config.toml
noise_aug = 0.002
vocab_size = 29
norm = "layernorm"
layer_scale_init = 1.0
wave_strides = [5, 4, 4, 2]
subsampling = 2
init = "trunc_normal_002"
lr = 0.0016
beta1 = 0.95
epochs = 14.4
lr_schedule = "cosine"
weight_decay = 0.07
Rows from block 2, named by matrix and row number. Each number is 128 + 32 x the weight over the matrix's rms, rounded and kept within 0 to 255. All counts start at 0. Numbers have three digits each.
# pw1: conv module expand (GLU, value and gate stacked) (model.blocks.2.conv.pw1.weight, 320x160), inputs 0-79
pw1.172:101136183087124085174162147131143129156149155114163094124113112132083161140080154128100136128121144101154127107128160125112107083115143229093089092113121194158134123121115137133112124153108117089127147109138149144111144155165107138093197178
pw1.173:148079094167101111151103149125175183124131106100100121149135121158110121189142088100148119122143176098106200081133163095132115085153130161144089174157158059095106143178182084112130151041153147132057111108200187122116114137154134132117075134
pw1.174:131104167090093164175142111085143130125151166161114168031177130217083175118101108170191201144166095200161130169140128164128118110098098112139197149102190128148141144126081161119133122100131100117076100080113135223122088133119096115089175131
pw1.175:162168080112121086146157127101138171158124099125152154086150109110122095064096142122155142203102092129102125113180111147108161188164128131089117153122134152122083070131161084136121161098170125172116079119116168107152158132139154136164122137
pw1.176:100100150106170114163171075111076037111136123135095131095076096126106124125128107156095092080139144134159125057126231130127114110161103081109141046176159210139123179159152175145089114123165113145105170131148137113140145070132218114171164137
pw1.177:184172109164127129147152106097141113149142230111158128164141139171170120166109111134112132154112134119138156085213127137104108127199150126212152173113088193083103154170108172187169124133135082145135151049115089230089094102079083088119161173
pw1.178:122096073087107110129157088106115130111150149156135181180079104092150171108177128143138113126128113097148150116109098130089138141157148186074186107110142163114071101158148137074155086112154122144092162154097089134103144121121140113136107134
pw1.179:172141109189101101124100068151065080150112196092110085099141173135138075172133159136133120118174200140127168146159122132166184080124160133081102114133117112107162128141147091156122077101094101102119157153166068132202155102140071120173132143
pw1.180:098120130112088130233016098134101109107168141169116163055042157248138089111146182156120161128135128133141120081150135154084119089063114123155181130120095121168122109198038108151155184148133073151099113172108104135141145185098166136068101160
pw1.181:131189128104099141114102142108209088113115103140098134114193179137119127104134116156143125121169146183158161126145227196150130088098091207127153097134146141166145099099071167160148109143106110186140163131057093130094088161034091125172136157
pw1.182:071159146162123138069137172144131187155119208117082100166112110123134128138095137089135158095191118127144131111119099080092123132112051189072100156172113099132147139069186140147159081134099132101131119063082106112125126173152122162153162081
pw1.183:190118206134166157111140116125160082177113141109140101220108155101110160085103109144125106108122133152102110111122165111120115100094159079110107124120165110086088114086098128122110138146123116070105121072139183104179095132138079146131133137
pw1.184:087136120092115086084171119113163124080104163144137125113126127088157130124178098111144200046120073149087177163064137167172107131134118057091102133166122148122148131108132075170114165079175088167167096110155125050111137168153115110091135113
pw1.185:208112149078193109132114164104173106120086077161063079094096186170159134146123071141113112118089142115119129139080102205112151177135132134131101110178101143093157187198165192084121128067165055219130146134116147156083098150084107103107086135
pw1.186:146159085054164118110128138084102153106124117089143174124070119098159146098199115217089106137082062143188170125139104164161160150097128086097119171146112123145233128093136136136105139193057082036090126165084156085157154106109133131118137127
pw1.187:144142181126147146152102084130178181120113138103165129098159179157078121122114080151069147069150093123148117207158153126159171099131146157161164120161114109114158103130109058176136116147093127102166167109141102191142101106185078096100115130
pw1.188:138156151114056111106093122176144182170111128170166139118137099103188123131087072166111128101161153118148131145052096158105154141111171094141110120119112113143111147130186147187140144125187074178087185151100144048170121056069177085170086112
pw1.189:100180163071147073133094136114164093085107160161151126127099165133122174155143115160113136123077117129117231096139090108123128121150184118070118122196229175134119068159123097174122117136130191110125127126122112114181121070065095136101081150
pw1.190:113108136183133156141145142126091136143148157147194146172065146132148067125140107136111129138144030082107164131127131105151148146131168154214095151077077163105138144106147168108145033136091157086134138136129118185123134149155093164103111123
pw1.191:143090129158134112115106170111136144151144145087170134159127156085070093186084061164160120163121169144153088116151169154174171110167072125153127085089074141131144165153127130156126055199088087040101134058148069154144128143148116123096125151
pw1.192:154134105142164142098081171162091144165093155182177141151195174145097154200136098127148142153119129083121174138149124130090136099148190139223078146122118135118146093162159157134112141125129098136126143164152129147104116162098161096186149112
pw1.193:110112167085099181151136101087138091136139173098132096113079082159106082162187210075132071185090120200201052074072114119131105114131132167139124161171175129119178095188152179170158161109173112083103119152116167107102089097085076115092129149
pw1.194:145092079124164167153119086074161105131107120149123156097168173202132147101122147145095094134183134192118106174199095107089142095083160132160129126123141103145126143057151164102061082151105156123081149111084163159158073166161112108123146113
pw1.195:070130147122102148110139065124161090143148126158134094111138185161153091185129066121153148156180186153150164196131147112167161079095023094143198120119192095122118081129107111113139164189087111121094166133119153155085150035143092154098147133
pw1.196:139143052144140032179115172111129111124164156133161097076138139106151095136166113180089107122132109185162158206126155221109179093063121153108142061193098111135122161089093167128086104208078122121168110081113097073038168121081136107133147033
pw1.197:081154171137181125079115151167138152098151088142120097118096141190091138122172146127147134068129120125154174155131121105105080073104107127148172097168122096098150157154095030086166114137148069142133130160131145082126146143135090120148099156
pw1.198:046084105112096107112126144122155125131175154178198182116107140110108145136163194182187179142117180160081145137160128089084058131124114110155180144151219104134085093094109105163136118153113194129162126166147113086097092146104151182112140114
pw1.199:116108151213145187102113127130080173158165164122115132173111142049080154162102185132134055132130109097137186127115134074103097141123138145139154120161136106098130157093146203154171139125149099129118125111136144127120115076153119107137098089
pw1.200:082088170117109131136146168123148091147146105134139123166149113179128094094146127079094169112151119126149133116151176106160120132101167074100131127112146107152153106083181182145133102100130116061087150144150102114143065167099123091119175136
pw1.201:136124136138127132139127113166156063138097143154140111164066184082194094151128099186122096141122110069170114203139158134079163160146178142121065112120119161093120122178075146099091146104131177125158155162151099142143130137116136119093101177
pw1.202:186101079150106184140133070136148132084066137164132144115154145104073103190193162113094205079117150170109093116196155090114157159083160094177196087104133132100147157147132150142119184113124111178084076157161157149195076122085110106124100110
pw1.203:146111155059150092125115140093167090135182189077136121129078161149132083137104162161090155158091119119103131173036143143172192094090125117148139103119098141215181169128104139101165142127118116116087132141118125150154132110096148147135149058
pw1.204:086173159178106162121078081109190095104173101145156106096144117171119142131143133147180067118162136113106172129157106169077121149185172117190166141142138160141126165088123119100132089132131095192145122133112114093111120175147121071065107142
pw1.205:061172119119108133165156135111137122158134144140075072125144146120136110171110053122097145134161069135099149150130113157120076120115073094148143121144179144172117102138131125153166095144154116127081142113193155094120094136172192159148109125
pw1.206:104107140086129153114098205131165094076145164126104108134077139156150147163098093198102152113125118149144122166128124114127091169064095081085133078125066136178130133074123116154124119169094112099124093117124104091204065129093133179131077091
pw1.207:036134168121068147149183153172066088087203103188111136126178153097134116128121144148104157030123094146119134113184166176135175118138146146115105076117195106089110135125042148134146123128166086169193161079164105138101150108104135132093120088
pw1.208:161098173158108076165097104132045091124082191107133128102045105109094145134103110122134117115162168174103166152143179196184137133137125100097177094185145142128063116074115173110132157127184107158107103114162194161163148090185155070173082175
pw1.209:122089122162139058141150148139177155118111072090105143141124110189093141126118157091159111100182074111161101173176127143135171102167082189181156063091156129144144130073081111134142104152170129193096156113080118152065082150161184131169140140
pw1.210:118173151170122102178069103118094135139143068092114147117180128138090105136096167150126135203170107064176153059171142103132143104092139065178126113075080068072162149085204133138141168152176122147126158079109112087089145127088149139155154080
pw1.211:042076125086117086190151125181126110096121170118102147112176114139052123143172151126152110136025169144126092153114112142094114101160118142172152185105102112145151103148137134087119085191125178064150076142111142152142075097085122160134120122
pw1.212:082137108026108086173132147120079141094130120122088101164096146164112186114170173123153153120204138146116196158133110097151092044119134136155144069049122137154071117143060151142124075175171081155126134064146137099105110063098138194157088110
pw1.213:140146135160104192125158126099233096149158127146091089094144161113088163136083048118084116091166154185206090078179178150098063178068093089166133110067090182157184091161070145102142110126163134134101130161185120139102078090109095172097105116
pw1.214:131149161177089169074122160147097124087140128140147113138128158135179131121166137097156165151166125138101158132135163090106119114198110136088152106120092156086104087119172065090149160140126140146092158088209144116083086136106108097075136141
pw1.215:076132164104159069169177103140167107157123097137217184110127147119129160181190079131100159124136148171112128143170084139080128119103119070151180127156126098107150090143102126158194126132092131176095185153157134150183090147094094133107174140
pw1.216:111071123073140159149182162132168234180131087100154106167140092164110108180137129109114141126176155047104184080088110094100063146120104084105126148151163055168109145117132130088179099154167096155121164111117097100120107146108121163136151164
pw1.217:115140167152167136107140080111103136078146127129047045143095115147163138126167156163112178131180120147162113116184147116055103116127138066136135147224115146096202142069140132100165159042154116118130129225122102095129114112130135137096114112
pw1.218:107111192154152126127136130126097090122117128138144142166115144111118118150199131150158142081094131100156133138142093134106148138141083140186093153146094202094141123173128106116164144102114156140144115110147120131101143144149131174032073092
pw1.219:098088139146135133062123168106098085085153115120166076106148129145155124103115115154123153074128078139152129124112088108097148107143118142123175130114118140138134186158104128133166117124129121145101143106164095157178091146128189144162129158
pw1.220:162123178157139107128136122122081110106186090105184067106102131106158153124153147145160171112152091102088134130115146098134136163082155114157143138123160181119202150192122175091095092051185189077079124145165230084130084118145117114107119154
pw1.221:145148145084159124196172130117109095120163148107158111073093119169108129188138138144142169195071083109138183122171160114107178149166124107083108131184135115185179127128157100157155075162120082100131110201110144121134130106110142136163080170
pw1.222:066100092095141129162121149091169091099118201120146225098155146231175144193090187155215033129115186106156120134156162129129052068134090181181122139143124134085099176105197178178149073146160140127133135094174175116083105132138077195145167123
pw1.223:142090182101137165150114124107070147103107081120122109087145103113059120195196159105172164164186071132152114113082073137133150142147130057169090143103125202160107161100179119106135106115165133121128150174147128107097120130113117124143171158
pw1.224:084148172016102119107037134086127085115149096155161125146066097120088198093146131072063101134148116086115151136233115133081145139203108144151166096135110022122083101103112082132172121139149126067162110044163152143194126136158173136102100135
pw1.225:123082160108110013115109151155124185115087100118110078110147107125132141111063154126152131143169143137128173148095149152143129135170110124173076131142112095110180154136169126048107189128120122105159135150130133112098126138149151110175134066
pw1.226:132085174076101128174097112130165161140126160123064113107154130104131141150093145137155130126087150074113177191153151146124093086170125124141071135111152127150117130100134076159147152152136170171142101083168129087122086119162167151136177147
pw1.227:115178109196108198090141153139178096171100105132143110087181100090159120134093114121168109064142120139145114109190096119147118077077101177149100156146084109125152117152159156075100133165124158113144136160211129085076164077145133086105219092
pw1.228:092083157102130118151129145153154150133194184150134092093173191185180105113103098140153157106120126125111173126160127139133123122115130100191150098101186163105139136112118137149168155142152056102117070029125099148114105157127118125116134104
pw1.229:060114123129144169197113128073108216124194124049109109092147092112146145167138084123150119147159189089201060084114111135068135088115114155145086138194163132111176150058113174094090122094117048176148159128101161069138103000138176056069152148
pw1.230:156139086180157091177096072152153163138077127199117125167181188154096075137125147226076127162131108104078117084219140122154098070119185122152194127081154097154140172156124131110084138139136152107066139132094058157193113126140061128107178184
pw1.231:051083129101148192191147088072182114039130054073115157134123147128121134193136155169119195089149095155079148178092137123122116111116155188182169158097119181171087075096093160153086105139132119130068136189096115170139182108093162175166123203
pw1.232:150145150130130152088144144130088138177152140144132100081084106199207152136119167154170113135139131134134129136122078102110101098080228116103192117119097113158131129080137087137121140146134103187130087149136119174156113085103148096101091126
pw1.233:215129198126083130128117094105118103166088122142181123112043120144163114098163065155099133118137086144124102131071118144128095172156049100131180176126139136136190120093068139133081097123127138129120170142076086108114112163202101157152114143
pw1.234:098039137112149097094117201102141170093166134165177128097132169161171197156116134157038218118108101116109191203175115161174109091096111125143073050139119082175177125069164118172143206138138153049089182125154116136134070120013181119163151124
pw1.235:074120108117099062094099095134093097085119126145131127152160191167096139134143184113099164131142169139102122102222103151148199114144158151158076109127172125139073096145057176135172109188093051119163117179072128124172144097096133126101132148
pw1.236:147074150186086083112109137114103094110207100095079102091092162085202124136169126115126125074138096110160066070132137140150158152113108114060081162130146144150167138072055190123152107127136091146073176153136211114121074117106202078111175114
pw1.237:046088141071101105137177109123130133187105066111164145078158106152144173124117147125078150126116173101195100078094068142144106044154078081126153157128122129136104137084094172100097120130196144130179180176087170098120097069158119034135075082
pw1.238:162119142122146100111134077124189096110052082091104140147112107129116149101146090146107137107111114156119127144145100110108115102163111144153128138102179153164142126142113122123189143090144135139196145143101107111138152141072105094138075185
pw1.239:135121127090168179100130176111158162117070118097116072138129096125137120150121131120097086145093193134147107134116111114082166125168194146131159151101122167093134137153148168111111148097093086117125113099150117120142196137141141086137044093
pw1.240:138143175144131127105156098089160079079114125104138078123159117122127163105088099134142095059158111141140091062131184077123112143088223117147092134132119129078172130148114190110068104064118047200067115119086138072109125162160122105147147129
pw1.241:078086124153144066131104170096065194151160170134078110075116143154152147117138142171145147127074130123154106124081112121116063124088084155127100054137100089158159121121158117151131110191129154103131131147121193134179151046089092141119123155
pw1.242:121142097163187192135085141111127082049143164191142107100072131129066136118174122153129159141157133112151147135136131153083139106113108108163149042093160147162148086112084173108145141154185148148065127130152209144077082125130192142104153099
pw1.243:117114108104091141087097169142113195120166136132130087148176180151156153147090151129077101084118092074108099112139110102123142130117150175119131106108129107125081184150117142186182122111067145100089162155114131073167136104121115164106147083
pw1.244:086101206084174129147099100139158089140127128078152177084090156126147104145122107165095075164118178140091064190046175117101149084152160123104148168093095136154116148150106117159148069157167145065161122090162079112129100174117135111117130178
pw1.245:196092152124108168159167155133147148071149126149152089127143079107099116102176119169132138122153162141101131132169144124074139100092111134085102162101110116127095048141159135103118125109136097171146133083108116088107141187151124116135153096
pw1.246:104108161119142125093175116125144126180152150118122179109130150134139181170100139142122117160127155146133169152116113148143156122110170155155047084132131128157138161143138185115193121173146107127122126175113088158104172107154140138118060193
pw1.247:161077162162089084124114170121044157124063152111095088127109112113086128123172111136166180159129102108132104123088141149131152109130089132159124120152164164140155146122138164185191143091129141115097167095132118105088104157126177185110137199
pw1.248:097118109123104094082088122190184149122139160104104150106100144134158154106110154154145138075138115166124146113132103107085126058080149098152121144134168117126098133126123165110105113104123122125170135107113160108111155188126107155137126162